config.toml
arch = "vit"
model = "image classifier"
dataset = "simulated stained blood smears"
train_examples = 195000
image_size = 32
crop_scale_min = 1
horizontal_flip = true
translate = 0.06
targets = ["large cell"]
num_classes = 7
norm = "layernorm"
norm_position = "pre"
activation = "geglu"
head_dim = 32
fused_qkv = true
bias = "all"
qk_norm = true
parallel_block = false
moe = "expert_choice"
drop_path = 0.15
num_experts = 16
moe_every = 1
expert_mlp_ratio = 0.5
experts_per_token = 1
shared_expert = false
patch_size = [4, 4]
conv_stem = false
layers = 14
width = 256
positions = "sincos"
pooling = "mean"
mixing = "mixup"
label_smoothing = 0.05
loss = "cross_entropy"
residual_init = "scaled_by_depth"
optimizer = "adamw"
lr = 0.00089
beta1 = 0.9
beta2 = 0.99
eps = 1e-10
grad_clip = 1.0
steps = 14700
batch_size = 64
epochs = 4.8
lr_schedule = "wsd"
decay_fraction = 0.3
final_lr_fraction = 0.01
warmup_steps = 730
weight_decay = 0.0
Rows from expert 8 of block 10, named by matrix and row number. Rows with one number belong to one neuron. Each number is 128 + 24 x the weight over its row's rms, rounded and kept within 0 to 255. All counts start at 0. Numbers have three digits each. After the name is the row's rms in percent of the matrix's.
# gate: expert gate (model.blocks.10.mlp.gate, 16x128x256), inputs 0-42
# up: expert up (model.blocks.10.mlp.up, 16x128x256), inputs 0-42
# down: expert down (model.blocks.10.mlp.down, 16x256x128, transposed), outputs 0-42
gate.34 100:171130108114130134125133139141102149149107143149150106160106102097143112108132106169130146104134132150146136142136141115135130083
gate.35 094:189171105095134083110138129099131118119103123121100102146194135148116142121126133114089097139147108081124106117149124152145195173
gate.36 092:113123116104111137167140146108129120106172124127142167111096108142147098108147125094136167077147119133176145120071157154151107115
gate.37 104:115123120134149152119144153122095132149136156137133115135167140184154147073140084088121168135132105142164153118115127142135121145
gate.38 108:139116136108160113120126128132121117123139132107128119088102130120113157155143124117169096145162098136156110139102169113112147120
gate.39 097:142143164159165160158123182073103147144103134121157106100101099151132163058129099153131132085127117111119110088105172133141142158
gate.40 132:157153108125128107105129137131141116099105101111120146100154131127123146151106143146097078120155089121115127103175136152131160097
gate.41 088:136137164155153149106173142120136156121132141143200083135094079126125158113155156169158151091115126084103137134145133127131169113
gate.42 100:098141138122127178113111142162108130148130134138162111158098038139177155118123130139135150159106103125155170112144123110103131134
gate.43 094:124149111139130129139133160145128112132163114134176114116102092117137120120159115144119131095153155134136146146115098126100111116
gate.44 109:106078079155137169177136098134151135120155125118119143114075151133140161163129109089146101108139157218143110127150133125121074096
gate.45 078:099150136113170130127108120173146133123123083127132120125142110130148081135123112118151107119097151082125134117145157154135121141
gate.46 087:126176149104144106135117157150129141123147122115136088120143084125136102103120154133140152118128145115127173140117079128129153126
gate.47 107:144119146135164156168139209099102146160122121138166093094102107151094130127137127142149130087128131126124135119126169138118133129
gate.48 115:105118175160159118158141131137087110165092112145151121130127152089089106128119167134095156131140087136122089158130187153155127148
gate.49 099:117131096147119174103163179135125119135123145120138134088070090125111142115109096101145129093128136153118111138128135149114111094
gate.50 099:086134109119157114089099107154174095113130098144116134170136161132135131157141133138111093156098159127140112169130120152135126103
gate.51 092:134142136125134113129170122140150163152153121162122140154137118149103101113116080097141149116126098096117121186140128113150133159
gate.52 097:162107147126150131129166130117079122147120158107135114126113075108102126094112105137165160090087113143135178151097110120159147121
gate.53 096:110116117132103162138130127138132153165192137151119127120098105152115177095143109128119133150148119129151136126072169172151092157
gate.54 092:145113146141166141142116124125101125161095138140145118150131113120155137077166095151131138129152164124115145089124125150100133103
gate.55 091:150121150125155150135130158129102136135175095165144125118139120138150120095147122175124139111124158078098146203173120154109139137
gate.56 094:127124130116158154143102186136123136146149121131152102148106115114127153129119138169130149099146102149094129149086119147091136092
gate.57 093:154127161092118092134157143103130160119154142149146143117134102129104139106131128145119154085105130090138168139087135141143142106
gate.58 101:131168148115120104128120129113149134173107112139107105120139110148122105146125125100129168117145156108086137112124130153133158164
gate.59 089:152128149127112127130170138095124144151103126113120169133133154117129095125164159112170150104118162118135136122091131115169140167
gate.60 083:185157120128119121120153115112152164146123149104122109149160155146090153122154101150142120132104136118127126121126129123142177059
gate.61 091:132109146162129136153166135127085130130124132132112153149092127117117074086139137117143170096098071193123114135170157127146127118
gate.62 103:125161171159158107113163135165095143134086173106151082147129137129095154094123176146133157139100092102120127130161141092153147142
gate.63 085:120145129099149106127158140102111162126158153153140090129121109155125112121117128132144125120144110107132150154132137132107156159
gate.64 095:124155167091121125113163127112134135166104123139154108126144113121121128144146111157127128135122139101077126114120123106116162150
gate.65 099:156146095128110142130128154110101129150139135125140115104093076095139128121155093151140164111145165128133153114132169138096131116
gate.66 096:135120129155168120116141130103135140137158167134111132107116125121098103103087124095119129095088142123112134165127106154146133154
gate.67 116:134190144084149103106105122141183089109117104142126150154135107113114094130143124127111126138097135059118136125158135132164173121
gate.68 102:148169130109125094101122115130153114107124108147088125152128107113090098164128143104094103161123127090124123153150109161162160118
gate.69 096:121153138124155148147137159123107205108151115149166115127112104175160128131161107137133124101153142138121169126154152158078115125
gate.70 085:145163151102117105122128190168097149155094129151120074157156120169113116116149088069131128096147125117136150120149105125097124157
gate.71 100:149149118129110126117162138154113161131123095166145151121113118153106120130117114109148123115131112122112129140097164086130164133
gate.72 121:175194112110132095107130116122163130098109120126093146119151127113110127163119161110103099156127123082124128135183134161145165090
gate.73 105:146147141163163146101104116166130119122173082099101130097123122123127166142115148138135107106151125120145115142147084174163123115
gate.74 094:107124103129172118119104112149153088149124102129146122180148169148131175151144127166121109141095168130143133141127115146123148108
gate.75 095:104145150118117146100167138123124105145139080126171084110124101137132146142111158163126140117166129134116154090096163118112134109
gate.76 096:150131155126096170136120133129103171113165080105098126064135115141140138090144120131186132107125106159126130148105177120136094148
gate.77 116:150188123083157107090115132126159133105152090105124131111179102148157123138134137153097130122171112094095150123158125131100163136
gate.78 092:191173130086084124113148144079146182114142150147116153128120067157119120102166107117114108127140135109120117140114134108110161166
gate.79 096:120137153115145140150084135147130129163145089134098148076147121136127114096154156144134119111161097135104129131122167130088131134
gate.80 100:122147128172102136165131142142099082136066126146169139119117113088084080096111134128131164116118092145108099126162125150177098156
gate.81 105:146181183093131131136141142095135131175112130110120127126164115131102124104129112102121155124147141105086121119122127127146149152
gate.82 090:156167149111122109123150143119151151130137132136128090127143140129118137133125136128159133099150154113119158106101126132133138133
gate.83 096:123127105103143152133124177155082117156139176119170125111131097118126132141118106149153162108116130131134146156149137144113112112
gate.84 080:078141144099125146111169172129149158120126136157121118107142102185134085137116130132137150099121141115171149124103113152123133153
gate.85 091:152114151115154125118145153104131179119124145104137101102145131147117158141113151140153156120108087121106113141145151179123130120
gate.86 089:123174169124128143143142165117078113142118141134154115107127114127113122104161145133140113125145140120125152122117152130099131119
gate.87 104:119136124157095167150103149110148175122141153141138136118105133137162122125138107114146105153128111140117172099099167156132101122
gate.88 117:159093112140129159212135151150082146163114135126160119090095129098130106132111087147154111079126113183165143161131137158121079112
gate.89 098:104120157147083120166136141103108125135161140135110141139172138153103089106102138100085166132134126116143139109130143136159127120
gate.90 129:180148121126131117125126124114120140130135097093115126063152130130098131142107156150085087129169100126085099119147136151154123126
gate.91 084:150171130105147108115116124137164139117135114195104130148135122116086108148143127105122094144109116082111131192154133156143163114
gate.92 081:115133155120092130132134141113132184099129134174138154129082086124090132143118112119153114139135156109113109138082171141133132119
gate.93 121:154180110115105099110135127127156109105126126124095122114150134127095101156121141103108089146153114089122128141178120156137176099
gate.94 107:159144097173093151142083138101142158109156120135084149120112104144168155112177133137169104138130140122125143109126153168109074155
gate.95 092:125137109123120152142136153110082156125133153135147131127128124145108085128140106131148103098124101129152139120107189120143108161
gate.96 102:140134118148130130134113155110129189101137092130123122085081132185122154154120117119108093060136173133125120073098123131119094144
gate.97 090:134156156135165111140140155103135123123111107138130117121137131168125129103138105131100143114111146109122158101128143135099098137
gate.98 095:115131135160120168182121176104136173110146142169125119113119140149130126105148085155137131091119123181134132118110166196131097130
gate.99 103:161124134126110145119121147108099173138144144139141131108135095151094153046116137142122127110104120135119167149112137122105096118
gate.100 107:133078147168133122156139113121092142171113121108184115106107154137118146136138149141159115154159109185123094125122168131117089132
gate.101 112:108197145086114111109133139124141123156132130163103108141163110135124126139129113111144159121133163090123170134116117137116159162
gate.102 109:121104154115174131139191147074149104131141135110139118139103131143130093143096106100092138107155107182159122166126151099147150153
gate.103 098:141140118119135147121146150116120165155153130104170131130105108145151117093100084129150138123144141126135175124121137131106109146
gate.104 102:119139127093132143110129173139132133179149121123138096178131114117124138120130103128128148124143181127091118155137127156099121113
gate.105 103:115169114084135091113109154123156139134135108146102082136162094160137143138137125167120153124118143100111155130094099130110175160
gate.106 095:156103137157134149171112128120079149162116118095169126107089136096139171138142108141165140143139137193155101150128143154133063133
gate.107 089:127143160137159126133162173129126144126126106145144083097122121154094097108118139119122156095137153109109140138143132166131170159
gate.108 106:118185145107155100119137144105146123175136144130113097139149126148113116125136137095133193142114155100129127136104109145151163152
gate.109 089:149144146112147127122142141102131162101162093154141116127119111133113133111136134127182137080120145113078159147126122130109154117
gate.110 105:120098159131118190148130153153133125125153122161167106086105103142151178106126097168136132118163137122107133110083123197075073138
gate.111 104:105089116167143151155152116145140134134148128157117150112087139154111104143101085119131097114149101202122097110110149113152101140
gate.112 121:164133158163137090160136111118126096135129136147104138115115133082101106123143150108151154142089108128164108176157139137197109136
gate.113 102:162084143128155171166129171145102156150147140146158126143099122109127080096109137137144149096105131140130161179153121137139075143
gate.114 096:113149129114141116145126142085091150100125121150133091110139101188124115117135125185136132092084129115160173116126161157105126150
gate.115 100:183102125152082172166132134137084177117162144138124142133097138126120137111132142121196136105110158163152114165137122140129064103
gate.116 104:157098140135110140147128106151119129141144161111117143138105119087114096143115152112145167154143106156148109175138121124131095160
gate.117 101:130148109142099137143114117099140182099154121140114168095126124174131146160125158125129115118157193117139131100111158127133102151
gate.118 105:125137159127111126128135153135123147124155086126169129104121111152130129123131124148144121102171120120104117095133172119106147139
gate.119 095:151150145113127129106165161140126145130152089139115133102144142141111149155126124134113124167115133113116122122140142135134160116
gate.120 098:108158122100126171161101157187141108114167099149168121140098094153145115100143104151111135112150157114164152148123136165109096097
gate.121 091:164159095066118115103128118143143123133129117147132159151156112109131110125147136157124087127112123112112133180168098131133147127
up.34 102:141098102103111094100132112166168115158135150147106158157114114104109148154153098166123134118121113101160090132170129130130138092
up.35 101:147125157138142118141133142151129131172185156126108085146116136132106096111134103108173173126135151122159134170088128145158136125
up.36 087:145168096150109129138114129130098120107089113131141103087146118125133125120154160167144090140093119127117127111176113141100103112
up.37 103:124080124138142138121151113089108117150163123097106159119158146142123140098089119097112154138123067122164095170155152160151105138
up.38 107:149101120132167135147137135128081148134132136093151133082105135105110151128136132132163090139158087152131125148128189117135112120
up.39 088:130109128151126120125115149099093134111119114115152138100128104111134109126098106112113084096111119134114110148160115138145151114
up.40 136:109111140146128141135127130136100132136148147148134122159092113114126127108140097101177169113106158141147133148086131098145112158
up.41 077:127136157164142095113156137108115158129153133152198128143124114128155124119175148163087139110104117104115141117099127115118162111
up.42 107:155121120124120091174172125120108149137174125100108132116154160124086123119137141120130119083159132155109078165119147144165119126
up.43 094:092095134137133155163168119094092126103109158124133110128116122137117100099086125097136176110089087153143157110140132138136138144
up.44 126:119108162137121153150139143119090166175099143119177104126117118110116124086126101146138182129147091118117139128079150118135127142
up.45 075:156128131128123125110153123059130148150125161116130134123159148130103139129074136131110139124129103149122108105150124090116130135
up.46 097:143099155144112174140181145145094132177107169125141097124104133141079130096070092122106127101103132144152101127097141101153107154
up.47 074:104132105130099137070139114130134140136127140147143142109158139111129192153093119093114126154109152128138143077117096138115098132
up.48 110:113100160137117117135132113143095127157096137152100148136144168079087048136100153134105182144126086154112113142141150118161123152
up.49 097:154111143150179142135105142131112112164122134134105127100154179118158155143151120161127117116144149122110108178131081185066095126
up.50 095:141137128159085126151142148112079159144107169131147123105111104114141126120113126105140155092169096114103125105135136092123128165
up.51 083:125126114158163137141075141129119085117123119110162141114131123102172177145132164095119111134155148144142132085091114153111099104
up.52 107:119150118127127159159083145108147145119118124118143121115151178161141145145161148166130092139144107117145109090132134119094113151
up.53 096:135097131136096094122161121148136096172181140144115149140127118165134146100160135113117145163130112098178137120116151186141124157
up.54 087:143135127113100117129186138113120150091135104150120159120133126149101115129120102095102106134120102157154140161130159134173150175
up.55 076:144130162081121061123120114112144091125123076151098148174152135127126112133151133111091111121088126137106159145150101098121165147
up.56 081:097101105127112109140113139144150113139113154144139111178141138123137161090142129189146164140122135112056134144115107161101111102
up.57 095:139084141139106128141158131144090126091122144128152130089088100100088115105100102078188158113123140166160136118147160105182110123
up.58 108:115184135095137095106144109115157116137096086127090124148171161139113117145131126091106140144162123100112105098160116174143165156
up.59 082:116122097149111120112144133118176124097154133103116168093155128178144164149194116119149108135156138118145121078113126136115122151
up.60 086:131111153145135178163149151130065142133143090130160101089106125131128109114136151135137140089158114173115144140098134117120106151
up.61 087:137117178157074113097168106131109114133143162130129139155137132104092096122131145095130178119114115164143093125122146092169137110
up.62 105:158130115123163135149112156122139156142151096136144133111119105145139149124195102119125088115158145107081121139110081134100140097
up.63 097:112163106113159101088129124113145101149089123109099130112185144152128139119109138151139122150105126066142143123100095128141174125
up.64 094:127088105177106152153094131162095158112178156114121132144115138148166110094121154092148144114129139169163138169098158115125099095
up.65 092:147105134133126135166159165158125135093146163148130121105119155155140083140118158092174101084096126161124121162121141150125097156
up.66 079:098114125128133130122117128166099091150140106109152118152079131106123108130114138140159161146132154159147115137157134167115094117
up.67 111:092118156090127165136084107144159118117119119132116113161121109107133067101154111096152135132092118143141124141112119119170121121
up.68 108:134118124155122155132146157126081141151107136125154121112110103156162145091129140140145158075136136175112163104086167114122111119
up.69 077:089189124154161117104121128168150143107116093161119134132128144122095128123153119158122129104146171108153124116149161140129153135
up.70 071:149106100125095110110118103089114163111152151069109141117131132125126147107121154135198151103145172101131145143111121134122140108
up.71 126:100113195137120180174091151133078117170123155121122090139125110130120121112143112118119147128120163148126158115114121149148088120
up.72 159:154132111130117118116111091131151108069124120123105163124134162096129116173111139118095086148129116119128096133168134159143133126
up.73 122:129111091160159117136098103152155102106139106110078149119108153087150132139107134146141090136136128113118102155142077133157109097
up.74 095:126121108143165119108090094127148099108148103110128120150139160141121170146129141126121106145106182124143123183159143136150138095
up.75 106:135136112151098131169118170121118156133145198122086119158122131123098121128133109055125134164100085131167148150164134130138124142
up.76 091:106101175139106129142070116145126139131135093122113127124105110114123096104128119116137171154150159138100095119117159122125098119
up.77 178:142181103082121090086121100108163099109105106119102151119180161128149142161133135134094103149152134084114114117166100134106174137
up.78 109:084085117167136144156149155155112125165147122148163099152121185106151149118100154158133155120108112154133137095087131144127099088
up.79 096:131115155129119135149103123136121092134082073103134102075122138105102139156138138135129100087157131171084107095149140127093067122
up.80 098:132149155141119099139131122123149096152117148138127153142147131095074096110155145117125167134132099108154136138155114144190105138
up.81 101:137183157098122103097132113097145135163071107112109136154157163145101118135148120110089169151139126110084119121164121157147170140
up.82 111:121165110055144067095141131143185099155109103119101096149161114136116119126163122115120139145140142092117133095117104138105198143
up.83 073:145173159121167119146088117134096138131142176139118129128159149092151113115136141157146100168071111098130149160104137152135135160
up.84 081:116120141094140098097153105100124109153093119098132090140150130162109145102078138125127163152108120106148132095100093112139159120
up.85 088:098080157154172159154166128088081143156144089120125112128095108127135125092141088137102158123121147190139139107127137163134119120
up.86 076:139095120122073143147109158138164118128176127144133099131110115131139155145144124136152110128127156173085147133096113140104094155
up.87 100:112144122151096132146152104159180135076152137164092149137085137112129109174123121106141136139151108144101124117125167143166128138
up.88 117:111150140088125107073159117140129142150132114126103121133127099146132160122129159145117122162159098123131123121096162115095168159
up.89 097:109150146146123096169116121134141125131140150124107159107127156149104088100103118108100165121150122113157114157132151132138151143
up.90 133:157133131138154107126113119112141116109111095115113123091129146108115143141103143144092095131165107129109124129175164171167142114
up.91 088:141131131150125160129131135111085099119095109113175146105114123137172135099110133142150114110133122160132168083145154106107135108
up.92 115:140152083104126083087141123113173121091134154108089154121115136130099114166157129133148108124126123096137117138140134095134174103
up.93 133:154176102114130104105118105125163116087127124127096169110138157107117126157123131113110084152128109114141102133176106128121148125
up.94 113:120119091163112149167099120082132148101153129137075138088104112146180144101152110152171101153129110149138099127134145166097067177
up.95 075:154135124144108124113134112140121148146077140119105124095108124164107143124137138140124124120122142090080166086147139127151162133
up.96 103:117142090143121130126117097103148163087146109122119156085107126166134151155150147115107092127137150110127108103109141139120109147
up.97 088:150110106137129161136093123170108140100143127151172161110096124096122115142119136151152088134150115164159135142127143128115098116
up.98 095:136107088165174147170136136108152139131152138163113109123095165159118148091128095135131156093138142178147070087137159158160105140
up.99 073:139105184145134127115148152147124131159092137112145088117128130129078102091123113095147140088092097135097123183131120144168120119
up.100 110:098144143091113187142140145142140128140121135162107126174129120161159106120114120137097161091103142118121154122114112127134116145
up.101 128:118082132152128164161149138161107145106163143087165118102089098128149105109083103118145127101130122168120124118114176087139083109
up.102 096:148147102137099130146096148145068168109118102124127111104119104131127184101146155166194148152097130103137150111145118164092109102
up.103 072:112127130088128122093117142133082153109116121139147117163153129124126184133131169110146124150121173096171156153102145117105117114
up.104 093:102081103143101152150102160136101119155126133101140080160106095126140138129153124129155131155120137209092127140145103137109076102
up.105 099:136097143174133163155132129150072142135157155108139156097095138075111102102129153088146128115149123168149138136147164120168086128
up.106 099:144115105148155097167102121113104117140126125110146125077088148099123158129159133142172113158124127155133105164144138154128090097
up.107 095:178079115150125156133149131130133142108171161135160171145076147145118089159143130090144109112134115151137111186114125118121090122
up.108 102:151062123140111147155113122143078146128144112120156141111112147126125142113128106122155106115125111182149122123135153087131077113
up.109 088:153165110149149103083113116140152120118115107140087127112160178129100118111151171125131158147128124099124106121148149128139145156
up.110 096:151166120105109048099162129072132124143110132115126130137161127114135132142148143125141127089088134112123121099187128091137180099
up.111 115:148138103124116122091120101120146129083148100133093146131152141157148157162150154112115097114101158096139158149183120147129130096
up.112 123:120159110090155091068111127109185146107115109138111105146152141154156132164114109163113075143128163102101153103116124116084180140
up.113 159:153093118167133174189103116161112133103134139142131133155092161071136093162124120146157146119132127160142099154131125140150073134
up.114 074:129138112107135103097106144136158143175096108108143113139158148152162144141158130098132119120134158084125126091106104097089157114
up.115 085:091159122107136094111135124116138082124090135132138095129161123154163158120129085116091129124150092102114109088120113089142176148
up.116 098:146105142117138135162133098140107120155147171122111129138129112090109084128114144107135177169140110145128090165169099131147092128
up.117 117:132100153090159125101179164135107095167118150107152111153109127066098093109127105096126133112102048161137114164149110110161135102
up.118 123:136145102155165124170141147110083147167153158149102126172156126121094102083173127099122150136103120132166134173130127151135114154
up.119 108:092084161157120164163090172146102142138123105132168080101115107109126139100120138142122134100135117149114147115120151144141091099
up.120 094:111143121119141129149095122185162095110150114158137131149135119181131133130158108134082096158215141094108130145124132167085135117
up.121 073:146149125073108081146151090117142143125169124175111136142161130133134089137141104130101064133105110127161145157154091117110194130
down.34 098:107088081118147164112113124200139171116123138136122113156071143118154170158141116178166157144133112164123108100116119128156127135
down.35 101:118157157101165113119132138131126112118129125102138099071164155133130129144114109129123102134160135076148131114101190106137178181
down.36 096:165093152103074099107145109146102141155051176086134120117114169136091135139133119095124166112103098140142116125148123097127101078
down.37 104:089172098121140142145119126136155084107172134140081131144112117118152110116146081108134143103159113151117177109144097141134129132
down.38 103:134160140095117106099139139138149149121054137118112102140103110130095143176106132137126115142135143159130111114110160122148163132
down.39 091:173107167120114121119172153096124158111121161127141157147103076136108144120133112139131114164097168155100080142110127128097117141
down.40 103:129155132096145137153119135110100112181138131141097112122151122123122079098123106128122105093177110098119130130122109152143156119
down.41 087:156122149104150145085146169150137101127132117123131083098108117107063127155103100084126084144152151130149105114094110134151125153
down.42 109:126171114086101105106108115119161127112138109142099115130146113147140139136097081158150156127139113097134133117127124088125162182
down.43 095:149139163135100101156149137107085145177134138074114115096132147150109150106132144121162126115103165105131110129113106130093136127
down.44 125:104127113165157141127123081168132100119140103135101154119129123111142114149161151151122090152135120129167108182159153144128122100
down.45 081:115115116106125125138140098178152118139130087139161136112145149139107121102118117151145136100124095129155137099131132113119125116
down.46 104:147101102161159157090122118111088138117103167120125104102135160120159172138124150126166135157112117130117119136114174147149112143
down.47 076:088173113115150157117130166154173090136108092154145105147158150123145128125138136121092135121128155148116208117191151123148148124
down.48 110:118123110106192168132173128110138092110149132129131132113098120122177141147088149122092126066186140172152125124112132121134135147
down.49 092:097108162093142098130156117131152098169114133112132129138161167157143173151165145153082123116147161125104105097077084106107156151
down.50 114:105100142134148119159132079135119095142129116128114117160119129126129097116155122116105120146122081109175115182154140134135117097
down.51 093:120121124089105151158107110131130144153116118173122177149114114132147100131115106114140133132130103161123123123107092090097082114
down.52 108:101154080104123145152145105135141135103143125122101142164155160150151132125144144120143146062145101129136168132126132098135123116
down.53 093:141089102126136131118086121144100124127141124102137100134113084084149133137196140128147121120142161119112080114106113116105111109
down.54 097:158119105114084125138144154135067155134129152090155130135128131109132120113150126107160112140113118129150151109128130101090084098
down.55 081:104111102153104154096152112144150169095082127112112151136142119149139155139106132126138113138125107112156110144146150122140170153
down.56 086:125167164150097116075146102149104155149090108109140122143123103103121155144095135158111122120110136131113109119088139128089147104
down.57 105:141112156130121100147133143120100148185126161112136103124139167074086136107134119120128144134108148098111067139141136154134100149
down.58 121:152115132115132102156157124107082127155109135089127110121156202151085155097144123123132156129097098106155130129139162139109134141
down.59 084:126127125125148124145122118169127088096129134151133129151125149091120101122082129131107140142129094145136125120170155099152146135
down.60 094:117117109118157099131127115126117136182145156101170106097146122166124122104166170100124127116106093081123128169131091152112119136
down.61 094:095137106134153172120169106111112103098128133110149156124138115142110109120080139174133107096153094121196150167107142144174136113
down.62 091:162169138130097100135100124165121117092100079142126140126126141151129120122162163143137158110128174085075133146136119129107129122
down.63 118:089118145137119133117092102129169096122133090161098128135103074122110112163112112108113107107169133146136136164122130091153134108
down.64 097:093172113091123124125084158129173129104150107190134135133126051143162160153161115148130122117136142132126178108101141128149165124
down.65 083:116162151132137076137128123119128138121145094143107073112164147142115177144114127107126102113107160093117121141139148115107144085
down.66 086:097111093103137106100164100138143106158097162087109081157180157156099124114101165110135123125142094112122110110119163171155149144
down.67 107:163123128131162166083151154114141172070133178121125143112090106124119129158091117102128124121146141138127164152147119150141115143
down.68 092:141143118096120158180072108138117175155132131145117151123128133110130124119153122121110127096133128153148106110116091142108137135
down.69 086:128112118140093095109123098101145152128126100174090151119139132156167133095112131123126143153162158133107139140130133143130130119
down.70 078:128121140118133125156149157099088121116080072099096143078123163126124132121156136109129141102164084129084119147200172101112106102
down.71 106:092141123161136067059107080107116080122117111148134119154158131141123112171130125102106110170121123109152131132105146137152101116
down.72 103:107127119121101113077135154113184078085116114110172132101084123141139144185128114132120124099128146152134166140135129108125128101
down.73 106:089169148107167100094156127139168099102094117129126115156155138145112107161115145110086106185162161135125138135170148120150172151
down.74 113:161121126098078128128123189106122148094133151123145117092127141144127165128108109149141136118124153137109132099099100120126144154
down.75 100:115169101132117128141131098098138102081130111140129134115151129161118135147182167092103138155141139133124140124145093139112127159
down.76 096:146141087045073097095149122144124131113163152101139104136145097125148131138134152117122123126117135117131123144143111082110114099
down.77 136:171071097177132135148157127131055148134116160127148126137114164108109138103140142109151171118078112142167093131103149139101115118
down.78 096:080139139144087118058105112120136134094142104151107126113137115121141110128118109122097134168133116096136169129157139147135159115
down.79 097:178133104102109149129129108135101138135140115138118094121158156090077126092164128107123139149154126103153118086146147145152123136
down.80 104:140119104114155203149179148113143107119161147126153140122094125111145110151096126098131109099143135149152119166092122117161108128
down.81 109:163155157086127134123155148129100115136139142125168108137144174151113169091159127145110132122108134075135150124108151127140153137
down.82 137:125131105148139149115097096136168115086128112108115140117098086095143134186124128131143100125170106172121132143161127103161119143
down.83 076:087114135102131156134122142109128105139152160094122125113146096162139154153098121115124136130142150116127179171108124102153135152
down.84 086:114153133101126144132116122135148128127127141157097134138101104107105108146128082101139116134167132158168102160133121094158128111
down.85 098:182118121156135120089159140145102112146106150126154140131121158117119072110125176102120176138102089145145124158144164139130140143
down.86 082:103156120101160155120145122119158128175129103153106142169154182142110130129113149130084121133137116098120142185143178124133131158
down.87 104:156132165157102096127156131132141130107123115172132176157155119134148087140156163184109142098107155144133182148115122139110138126
down.88 111:068148158079145116136134145116154093113112094096147096126160144159129114179085131149104151109135124111092156099109144086118147146
down.89 094:116117097111100178115154090130122115121144136132169181092088091177154128141136146104136114103133091122160124123087116105100107138
down.90 113:133106103156146119142160143130113095119105130125157131131118144163144155121124131112118131181088103141171090141102112148108105123
down.91 084:119134106098141154211112093138109177163150101184116134134128120124144097086143115132164140124132134158128095103107130136139124138
down.92 105:139140102095137153186151157094124145119170145119112136104123115106132126127121087133151113074147101145108120113135136094165142137
down.93 101:106109135147134092090128132145126075115093121109143086174117162142148152165120147123119136132092120161123153136163147142111119133
down.94 101:164118103100119150100090102118137129110117170111118182138123119167136125175126128101146121134094147159120104151118094081132115151
down.95 081:174144149102124094162128129113127133106150144159106115113145078083102122158142122147161075108110198127067130147099121115126147125
down.96 094:116139145141122125128095058137139093082163164118109130131120126133176116149119183118146116125109111097141105140136137116138131142
down.97 095:131113165135155104110139157126096155169146118110116144096169161118097118085119144131116151095099101106165119123116141148116126144
down.98 094:122134135106131093157119102115164137100144132151147160121138120164115125145136154118164119151102177113102102109114092118121110149
down.99 079:128155130144139133159113151161126156085147077138160154160119143115109144119193134145127082155081143148166075110142083112098103108
down.100 105:124150109137160112122108097131145101102154106157102102117162119143146108116125161101143127146105096075129121128189125161112101117
down.101 142:100115121108128155108078126150160111121151116149133145147106072129158108147110096141127103140151138152118172165120111100105141162
down.102 093:118193144132125091089145130118142139125123084144153136123128104158123134136161131153108131129140105106102189142151134133144149099
down.103 084:123119119123172143087117138146103158143134157107131154132111149132140127113143087095141121109167087139174104101168157141158164102
down.104 098:118142142136116087125124136098095118178167148094110084125139173125120183097130132148173115125129164071117098128118149153092130108
down.105 114:067113113092122166126093128168146117114131118169143149143127066143158114134115083115113133132156141151119156126133098119145146151
down.106 094:164136144125106150116166141103097142137087182126143115120082124133086140140122105152114133113151136176136109110083106085103151147
down.107 098:123138121147125116151110140092084151166111140155160147129159147149150154113136156158132162139089144089144142096082137125043151131
down.108 131:100096100103149164134087115140152135109139114157124129168109073115164116140100089140119104138123142125144118130104113086101120132
down.109 102:171129143151097161121132097128161164102149114150105172115117079134126102165144132116121110107151116142108121139145142103140131114
down.110 094:146145146143112154130144131124143144123087148186106141117135150119116077111096146119104173112128125111103123115147179128129138148
down.111 102:151137139130099136126123152133116160155121124118122120153187135127123120096121100135110143140152123109089130098110107134135134127
down.112 099:100131132114083083118089137169120100158102121125150111116168163121133143125163139137142138168102147092104125101130115126131140095
down.113 136:133127138133111099083120119134132116157115097107125095108174148150103155143093148152112119164088134106123139117114160123088154115
down.114 088:089114185145141129129154127110130121090176085158129130153099121143133118149103107176111134104132128165138157120156150132124131125
down.115 100:105102117097085116114162111100152116122161133145115157122121133111164105141129101115133132134163190160134131131140118108115167130
down.116 108:111121107112195148142180097117119074132134144130109132127132117124145076142074124145100144071147126151166148146080121125142124152
down.117 109:145150101114128139141120149109112157117118111139154093091153140151090190087128082149117124160134140106123144150127140161120138090
down.118 119:108110112154143143135123152119098111122095092132114085134130153137099152122158145116125168147138138134129137147134114150125107118
down.119 102:111117138164136140093111118111154106102118076165126108115123083125115125183089140152140135156153151129118145158149160165158125104
down.120 105:156077095138089174172125161129106170118122168111117124079106092174121153133114100090152140121114134158173125098110102123124124095
down.121 095:127116127155155098122121139133117091110093127089145101144112168120117152138141167116127154119116066135141099093134179089130101140